Rows from block 8 of the encoder of a small image FSQ autoencoder, named by matrix and row number. Rows with one number belong to one channel. Each number is 200 + 30 x the weight over its row's rms, rounded and kept within 0 to 999. All counts start at 0. After the name is the row's rms in percent of the matrix's.
After each channel's rows are labels from the 100 images, of 14976, where the channel reaches its highest value: "strongest on" is what is common among them; "peak on" is the class under the peak. Only what is clearly more common there than usual is listed. The data: pictures of board games with random positions, seen at a slant.
# convs0: first 3x3 conv (encoder.blocks.8.convs.0.weight, 256x256x3x3, standardized in use, each kernel summed), inputs 0-42
# convs1: second 3x3 conv (encoder.blocks.8.convs.1.weight, 256x256x3x3, standardized in use, transposed, each kernel summed), outputs 0-42

convs0.157,091,183,259,156,202,145,169,228,159,201,235,219,185,234,182,184,172,175,154,204,203,187,135,146,140,224,200,264,275,175,166,210,196,183,184,183,182,201,203,214,193,205,225,183
convs1.157,081,219,193,151,180,251,188,208,200,202,173,157,223,158,234,221,202,192,205,258,186,174,194,197,228,217,228,208,197,207,255,157,223,189,193,247,190,206,188,188,202,229,199,237
strongest on: noughts and crosses
peak on: board

convs0.163,108,213,190,170,185,240,155,211,239,125,209,162,245,132,240,206,174,208,205,163,214,199,228,205,174,141,222,220,235,259,227,195,194,199,233,248,201,192,211,205,175,207,179,213
convs1.163,108,166,176,206,173,219,219,131,163,209,197,219,202,233,199,126,185,217,185,232,201,208,281,200,182,189,210,199,249,195,180,192,234,179,198,198,211,231,146,224,141,168,207,200
strongest on: noughts and crosses; nearly full
peak on: board

convs0.8,096,186,169,220,200,244,161,162,210,191,171,206,213,173,320,214,201,219,184,177,195,218,167,248,223,224,239,187,170,226,203,179,200,251,185,195,222,257,223,202,170,210,180,200
convs1.8,101,195,180,210,197,208,151,132,192,175,144,170,212,183,213,113,165,148,187,138,182,211,219,162,186,176,205,142,204,181,193,206,212,192,242,163,189,212,177,199,157,191,197,224
strongest on: noughts and crosses
peak on: board

convs0.82,076,139,240,220,175,239,197,205,226,140,224,198,201,248,205,219,228,109,184,170,179,185,236,212,185,220,250,198,240,184,196,200,224,171,228,212,202,199,214,204,233,202,223,215
convs1.82,076,187,125,192,187,147,232,221,179,225,193,221,229,248,227,162,204,132,225,167,193,247,170,171,151,191,198,231,219,171,230,176,191,185,181,184,218,192,200,218,202,140,186,144
strongest on: digit grid; stones on a line grid
peak on: board

convs0.137,093,263,210,141,251,161,244,174,198,215,199,199,262,240,174,215,173,188,223,219,171,215,203,222,179,183,189,204,156,206,226,205,206,125,203,242,179,168,181,222,194,219,225,221
convs1.137,092,136,215,219,188,251,171,211,231,182,210,182,193,191,193,163,239,209,152,237,188,188,223,169,221,206,242,218,238,229,212,179,159,197,178,265,193,177,236,208,215,174,171,196
strongest on: draughts
peak on: board

convs0.36,106,197,226,271,195,204,181,194,215,221,191,196,265,168,239,166,183,237,153,265,180,168,204,197,189,200,211,232,203,190,196,198,203,207,182,128,206,170,210,215,187,282,217,208
convs1.36,108,182,282,189,236,173,221,129,180,202,210,249,219,198,208,259,189,211,222,206,229,208,186,244,233,210,246,176,160,173,195,168,181,196,159,197,215,202,202,170,196,232,151,226
strongest on: draughts
peak on: board

convs0.23,103,147,131,166,239,192,212,199,187,218,186,227,256,175,180,173,209,175,178,234,169,210,219,251,169,168,256,154,279,210,204,183,205,203,218,181,209,224,243,234,190,208,179,219
convs1.23,102,225,211,163,173,218,200,167,212,188,262,196,167,206,236,248,168,258,162,236,178,231,223,204,173,184,208,237,212,269,195,195,221,203,137,192,175,209,166,223,202,216,217,209
strongest on: draughts
peak on: board

convs0.110,094,157,179,102,159,179,167,169,210,184,197,200,205,201,243,226,190,219,139,203,194,192,186,222,205,173,168,162,190,214,202,267,173,174,226,147,211,184,207,184,158,187,182,218
convs1.110,108,188,187,260,181,237,160,130,182,233,214,202,226,183,172,184,158,191,243,188,191,190,186,159,234,159,215,185,224,180,205,192,274,200,207,198,218,159,213,202,198,198,206,181
strongest on: digit grid; nearly full
peak on: board

convs0.89,130,207,242,170,220,181,229,239,203,159,166,248,207,188,198,206,227,249,216,215,176,219,168,181,190,224,189,196,201,191,225,247,207,226,182,154,224,172,156,224,179,200,196,199
convs1.89,106,225,194,189,175,201,194,155,183,202,243,238,233,196,171,210,189,212,202,212,222,176,263,199,217,178,189,229,216,204,177,248,148,169,163,253,235,194,220,267,180,266,179,225
strongest on: draughts
peak on: board

convs0.59,100,165,218,201,218,226,187,207,201,187,214,187,224,177,216,220,237,240,173,224,158,227,187,205,243,171,214,150,253,232,244,181,180,167,187,181,191,182,213,186,195,168,199,209
convs1.59,097,222,195,188,228,225,172,163,178,197,166,184,200,199,251,168,185,152,235,210,202,148,261,226,166,193,204,183,190,188,246,183,219,185,209,175,177,215,157,156,223,188,178,207
strongest on: noughts and crosses
peak on: board

convs0.141,105,157,229,215,230,216,205,214,201,197,239,220,178,239,181,188,200,159,201,214,205,179,183,213,169,239,227,175,201,233,181,198,213,231,214,198,225,209,186,239,210,209,191,160
convs1.141,103,176,227,184,239,201,200,166,231,223,255,254,190,202,250,142,240,232,158,206,199,190,247,165,219,211,192,244,204,216,212,213,197,170,208,222,171,236,197,262,209,205,184,203
strongest on: draughts
peak on: table

convs0.31,129,177,174,150,206,232,180,182,206,245,272,236,196,175,213,181,195,186,221,229,193,209,200,190,223,175,208,158,151,187,205,195,189,167,177,194,215,231,218,260,183,170,168,182
convs1.31,126,181,225,230,183,166,231,257,224,235,184,210,208,140,229,224,207,244,240,190,192,182,209,185,209,219,189,152,205,196,197,186,203,196,170,203,220,213,195,200,239,189,215,231
strongest on: noughts and crosses
peak on: board